A small contrastive image-text model, trained from scratch: trained on dead-leaves pictures: piles of overlapping shapes.
Rows from expert 0 of block 9 of the image encoder, named by matrix and row number. Rows with one number belong to one neuron. Each number is 128 + 32 x the weight over its row's rms, rounded and kept within 0 to 255. All counts start at 0. After the name is the row's rms in percent of the matrix's.
# gate: expert gate (encoder.blocks.9.mlp.gate, 4x384x192), inputs 96-191
# up: expert up (encoder.blocks.9.mlp.up, 4x384x192), inputs 96-191
# down: expert down (encoder.blocks.9.mlp.down, 4x192x384, transposed), outputs 96-191
gate.229 118 [135  95 144 100 110 167 139 153 135 116  98  89 151 149 118 106 131 125 201 159 139 100 118 182  97 189  64 111 115 154  96  74 105 138 140  41 132 205 136 127 179  89 158 110 140 108 164 118 100  80 145 163  90 153 156 117 162 109 162  42 142 166 119 124 152 169  74 136 185 146 113 132  94  98 136 123 121  90 133 139  89  90  91 128  74 114 151 127 112 138 100 154  89  94 158  99]
up.229 117 [132 130  83 176 117 124 115 164 204 128 138 129 184 130 132  26 108 153 158 104 135 113 132 134 124 149  80 165 146 171 163 125  46 137  92 157 112 141 139 160  75  69 144 104 141 107 171 139  91  79 146 177 112 155 117 163 167 138 153 157 100 141 182 168  90 161 149 127 115  64  81 147 146 179  93 151 101 136 147  99 102 136  89 150 106 155 110 125 145 159 145  86 120 140 145 167]
down.229 117 [ 87 160 131 137 119 181 150 143 145  84 157 152 137  83 160 118 159 109 123 121 105  94 153  86 107 100  87  84 167 134 169 122  98 147 149 139 141  98 110  61 138 160 115 126 101 146 127  90 194  95  96  73 164 114 144  57 109 183 127 156 191 146 148 143  99  90 153 142  81 125 164 173 110  92 122 160  93 103  73 102 161 138  85 153 131 127  82 147 118 119  72 158 101 117 126 105]
gate.230 086 [119  96 101  95 144 116 129 109 142 114 110 139  86 142 180 122 135  99 134  66  82 126  96 115 169 133 138 124 180 154 134 186 137 101 133  91 184 128 177 144 112 150  39 154 138  86 101 113 120 111 172 153  80 123 143  78 155 102  93 147  78 110 130  94 135 142 128 145 122 170 121 129 153 153 171 117 131 209 106 119 125 168 170  93 162 176  94 122 109 158 106 119 162 166 142 109]
up.230 101 [ 78 163 170 141  92 139 118 123 113 124 134  82  92 200 101 142 123 142  84 171 124 153 101 103 103 146 102 131  98  94 117 198 102 167 123 187 134 122 169 158  85 183 178 113 175  84 190 108  87 175 150 134 112 123 111 155  65 115 149 125 130 140 179 117 139 125 105 165 133 124 135  75 165 135 136 158 151 122 119 148 158 158 195 133 154 119 146  79 100  86  99 161  98 127 119  82]
down.230 093 [137 115 164 156 128 186 104  81 142 102 103 117  68 130 158 148 104  90 191 160  84 141 111 127 130 120  68  74  94 175 136 148 116 155 119  81  98 110 134 165 125 122  68 121 165 152 128 134 149 115 103 175 178  86  88 105 154 183 170 163 125 146 107 183 128 107 112 143  87 159 103 163 102 112 166 105 141  90 117 105 163 154  72 111  98 182  96 122  72 199 161 146 151 116 154 101]
gate.231 105 [141 129 138 120 156  57 110 124  57 149 111  55 115  43 140 154 149  98 100 143 119 131 111 179 135  81 166 164 146 137  55 123 102 112  81 113 111  81  96 152 177 130 135 134 157 145 125 151 112 152 206 140 107  86 111 158  81 166  97 108 155 123  96 186 120 118  91 182 140 116 146  88  79 141 120 144 153 125  74 111 130 159 166 180 112 125 150 128 148 177 133  85 116 219  74 125]
up.231 093 [101 108  86  57 114 188 111 130 151 186 164 164 147 132 109 123 112 136 163 162 145 132 112 144 112 172 103  97 124 133 187 116  76 111 144 181 149  55  66 128 115 160 158 164  93 110  39 149 133 127 121 152 109 149 159 116 161 120 137  96 113 109 204 120 145 169 112 184 163 177 123 119 170 103 134  99 149 114 153 114 112 102 132 115  93 147 113  91 117  74 127 161 116 144 138 194]
down.231 093 [130  75 128 118 149 182 157 119 112 112 116 118 150  75 145 158  81  71 110 123 169 110 123 109 140 128 112 126 129  44 186 109 111  62 145  95 139 143 148 149 158 168  82  91 143  71 156 166 118 119 117 152 101 142 134 140 122 114 140 147 113 140  49 102  90 149 126 172 142  85 130 145 131  56 105 140 127  80 125 101 131 146 109  87 108 107 114 174 107 144 126 136 151 141 178 112]
gate.232 095 [ 98 176 108 104  93 174 107 153 107 104 157 128  82 102  61 110 126 125  66 130 177 114  93 142 149 131 155 122 125  79  76 145  82 128 171 160 180  69 122 130 170 172 149  54 214 168 174 109 109 156  97 110 154 142 151 102  68 102  99 108  72 102 137 150 161 139 137 167 131 134 138 157 129 164 134 129 116 119 110  65  90  93 114 161 169 166 127 119  64 127 125 108 152  68 144 154]
up.232 103 [141 172 160 126 107 157  81 167 158 156 126  96 123 110  91 161  81 135 173 133 131 144 151 147  93 126  99 160 119 135 196  96 162 145 107 124 152 139 137 101  90 163 155 111 135  66 124 169 128 147 109 101 128 123 102 180 130 115  84 130 139 110 171 169 108 128  99 123  76 153 142 144  89  83  85 130  95 149 115 145  77 140 113 100  71 160 161 124 115 103 150 118 196 136 126 116]
down.232 093 [163  98 101 117 145  83 118 116 153 184 118 102 141 104 171  61 104  75  92 139  79 105 124 135 148 100 129 122 149  83 128 147 134 103 154 145 206  42  81 177 129 124 110 219 195 121 131 117 191  50 118 106 165 116 122 175 148 110 174 138  93 170 122 124 138 116 103 100 177  93 147 163 177  77 165 104 140  82  63 160 164  92 121  58  98  86 131 136 113 120 130  82 138 121 149 171]
gate.233 064 [180 137 126 157  66 151 124  58  86  97 146 112 209  54 130  79 175 144 109 115  95 162 109  84 119 140 162 145 135  78 173 139 136 129 134 146 162 110 164 147 123 121 131 113 113 118 113 127 138 128 185 120 120 147 128 203  70  99 118 132 137 115  89 192 144 125 140 110 155 156 148 157 139 196 108 102 213 125 152 157 114 150 138 127 123 153  96 127  96 113 170  96 148 102 100 115]
up.233 069 [110 182 180 132 115 167  57 102 139 101 161 168 168 132 121 166 106 139 152 101 158 133 123 121 191  83 112  88 143 132 160  23 134  38 121 109 167  95 105 143  95 116 122 120 110 170 108  62  79 157 139 175  95 165 120 152 121 127  94 164 120 158 191 106 104 107  93  87 220  97 133 105  87 143 171 125  75 115 113 143  90  90 121 111 113 107 172 169  88 147 186 141 111  95  77 156]
down.233 060 [122 128 120 176 132 155  94 127 189 127 116 138 128 167 169  68 173 173 133 179 112 175  89 104 142 116 179 133 128 129 168 151 129 105  96  78 160 134 140  97  32 109 134  85  99 199 162 110 112 163 174 146 126 120 127 189  91 136 139 167 190 117 163 182 162  96 135 141  97  93 153 125 135  76 147  82  99 112 159 199  93 166 151  67 145 134 121 164 121 119 170 128 126 122  60 123]
gate.234 084 [119 166 128 169 144 141 148 149  99 113 150 166 132 179  97 131  83 111 124 102 164 161 120 134 133 160 149 120 185 204 139  99 209 139 147  95 140 185 118 117 103  99 189 135 139 153 121 101  68 111 149 161 136 143 124  99 161 129 174 117 137 157 126 156  75 167  67  96 112 128  79  70 179  73 194 129 208 100 164  99 145 100 130 140 166 122 126 103 201 130  95 122 165 115 153 102]
up.234 093 [164 121 110 155 100 159 129  65 181 147 202 133  82 106  99 121 138  91  67 168 169 103 160 105 154 194  68  91 123 154 120 192 148 126 122 137  97 156 103  85 106 199 150 125 133 100 131 106 108  87 127 126 131 128 128 124 152 162  71  89 137 127 137 148 113 202  78 125 138 103 101 156 167 141 195  87  85 211 176 142 113 109  98  67 158 108 122 148 158  90 108 137 121 178 149 120]
down.234 093 [183 118 120 122 130 113 154 123 143 151 186 136 160 110 139  94 142 187 163 174 145 116 144  62 158  77 112 116 117 104 179  90  82 138  91 127  81 158 130 145 129 133 165 191 142 160 107  86  85 185 139 146  92 110 147 114  88 186 121 117 105 122 171 106  69 153  47 114  94 117 146  89 162 128  88 179 132 113 195 128 121 146 102 143 136 159 143 129 148 188 143 105 135 118 107 144]
gate.235 071 [103 164 155 201 149 127 115  68  59 153 165  82 101 174 134  56 150 114 151 176 131 139 144 144 138  86  99 115  97 103 138 104 147 139 104 163 118 111 161 112 129 130  94 169  76 161  83 149  92 118 127 129 147 178 155 141  99 103 103 181 155  88 145  89 150 167 151  63 113 133  78 126 171 141 167  83 130 205  93 121 124 100 130 141 121 144 159 138 181 198 116 140 136 219 146 134]
up.235 060 [147 104 137 116  94  74 154 161 198 102 159 127  96 101 110 152 145 148 169 118 133 185 139 119 194 121 140 122 149 119 108  87 140  91 100 142 151  98 169 168 114  95  93 139 204 171 154 118 100  90 103 173 176  89  83  99 119 152 155 119 108 123 108 128 127 124 105 127 142 132 165 115  97  95  88  94 120  81 129 163 160 176 127 117 158 105  87 132  88 123  70 148 164 129 179 130]
down.235 062 [122 120  84 177 113 118 146 144 169 108 198 130 165 162  63 130 128 125 107 144 170 128 101 116  95 132  94  92 112 147 118 109 168 148 131 122 135 133 112  95 114 120 103 102 143 157 135 157 148 155  96 148  76 149 118 104  49 152 118 163 147 153 127 135 144 143 144 138 184  92 181 144 104 100 113 121 121  90 119 167 185 126 100 144 164 114 147 120 140 143 180 101 210  77 162 123]
gate.236 097 [181 141 148 115 155  91 168 104 116 123 142  76 167  92 139 123  64 136 131 136 110 148 127 114 152 112  74 123 195  99 159 110 110 102 111 111 137 151 170 201 117 146 165  92 176 122 102 129 140  96 151 123  78 116 133 138  80 168  84 118 159 117 169 125 199 113 114  73 164 142 171 150 150  89 113 150 146 124 118 134 159 201 133  76 114 139 158 155 122 144  97 121 116 140 153 131]
up.236 097 [169  69 128 157 168 149 101 112 109 171 145 181 130 103 157 151 117 129 111  95 179  95 127 158 163 137 125 120 127 111 151 132 102  82 187 118 119 151 117 102 112 160 160 177  99 174 171 119 169 166  93 148 193 136 147 145 129 142 130 109 132 136  58 137  62 133 164 106  98 110 132  86 165  87 129 101 159 144 116 124  78 137  53 154 102 187 122 178 165 138 102 114 187 117  53 124]
down.236 095 [108  82 135  92 105 115  81 115 126 105 164 109  87  78 103 128 166 148 106 152 134 157 158 123 167 115 107  79 148 172 109 139 157 115 107 135 141  76 132 139 169 134 103 136 119  89 107 187 120 195 155  88 118 154 209 155 148 106 173 225 105 189 137 160 107 110 119 183 147  94 134  66 131 120 101 148 182  94 171 152 145 102 126 190  88 148 176  73 101  98 115 127 112 126 128 117]
gate.237 126 [107  98 147 147  95  68 129 145 116 134 115 120 125  98 146  85 148 111 134 112 143 116 124 133 152 130 101 167 109  93 135 152 181  72 130 115 172 137 124 167 115  95 111  82 101 105 149 161 102 125 139 190 127  87 180 169 150 174 181 171  98 148 150 164 155 108 121 130 121  93 106 134 234 143 133 139  71 134 131 132 171 108 119  86 142 109 113 139 122 129 140 118 138 110 104 130]
up.237 114 [130  54 160 148 117 155 179  93 132 128 203 155 119 177 149 148 182  93 151 119 130 117 117 172  79  84  94 160 144  81 102 109 138  63 104 145 113 197 108  94 153 155 103 117 145 164 111 121 147  83 136  70 104 134 151 139  48 154 110  82 149 125 113 132 149 104 119 110 100 117 141 153 108 165  66 170 197 130  98 130 149 155 101 111  95 170 164 140 170 114 132  44 140 118 127 151]
down.237 122 [150 117 124  54  65 157 149 116  67 117  85 122 176  91 166  97  66 128 100 169 126  93 155  54 184  99 145 131  57 121 109 132  88 194 132  99  89  72 156 100 112 145 139  84 101 105 133 138 117 214  97 145 145 159  74 161 116 174 159 153 116 128 128 124 129 110 143 151 122 149  88 103 113 121  91 144 131 122 153 112 131 150  74  83 104 123 107 149 144 107 147 141 132 112 130 195]
gate.238 088 [118 109 192 126 166 164 169  97  78 110  87 108 121 136 115 145  82 111 103 121 143 152 133 121 128  84 146 131 136 168 157  97  96  68 156  88 146 101 103 149  70 146  94 118  89 103 104 100 158  89 108  98 137 123 121 112 155 119 143 212  75 130 150 192 176 127 150 149  84 117 193 118 124 162 136 115 128  94 152  69 126 102 166 173 139  90 102 110  69 205 121 123 107 132 140 159]
up.238 088 [176 115  41 112 177 107  88 133 220 106  92 190 126 106  65 103 111 130 151  88 119 129 135 137 162 133 113 151 124 147 143 107 122 201 142 137 158 177 148  97 205 164 146 105 122 155 121 177 147 142 194 113 141  85 118 142 139 152 145  93 137 189 143  67 101  97  98 153 101 109 111 124 155 109 179 124 129 186 136 145  91 110 103 106 111 188 115 127 132  46 149  53 144  84  52  93]
down.238 092 [116 197 108 129 122 144  25 131 153 150 116 131 116 121 164 186 154  97 132 122 157 143 167 142  96  79 118 150  89 113  54 115 162 111 150 140 162 135  91 170 175 184 105 137  67  86 115 143  64 119 123 120 100 115 102 195 125 122 129 168 114  97 171 195 143 169 146  87 136 169 130  76 145 148 167 143 136 124 171  89 142 162 142 141 154 156 112  99 108 129 114  74 143  99 119 152]
gate.239 097 [172 105 133 121  97 174 139 147  94  80 119 177  92  95 123  52 120 153  53 116 166 239 130 139 140 158 169 119  99 102 112 149 168  65  82 133 130 167 140  99 118  86 145  84 172 113 157 137 139 125 113  84 155 183 119 205  93 148 106 151 147 103 160 130 111 164 129 151  77  93 156  91 119 127 123  93 189 116  97  88 115 107  62 103  83 149 124 147 122 143  87 157 132 153  78 118]
up.239 095 [ 71 160 138 159 163 198 138 124 136 177 151 109  93 113 143 138 154 126 133 148  90 110 143 133 150  63  91 101 152 207 151 158 140  54 138  67 124 171 159 133 144 101 171 141 116 118  63  87 101 178 127 144 147  91 127 123 175 122 100  91 131 218 145 109 169 136 129 140 127 126 136 123 152 117 196 183  90  89 112 105 113 112 128 135 141 138 147 157 123 165 113 113 126 147  92 166]
down.239 096 [100  95 129 159 119 132 167 151 154 113 111 111 147 126 140 116  79 126 124 165 121 169 101 173 154 148 105 160 153 121  19 138  63 152 161 106  90 125 146 135 153 147 104 124 192 159  90  98  92  81  84 148 163 177  73 208 150 186 151  79  95 124  79 163 171 181  83 162 109 188 130 196 142 122 194 144 163 112 144 121 118 142 105 145 120 116 102 162  77 146 151 149 186 135 118 149]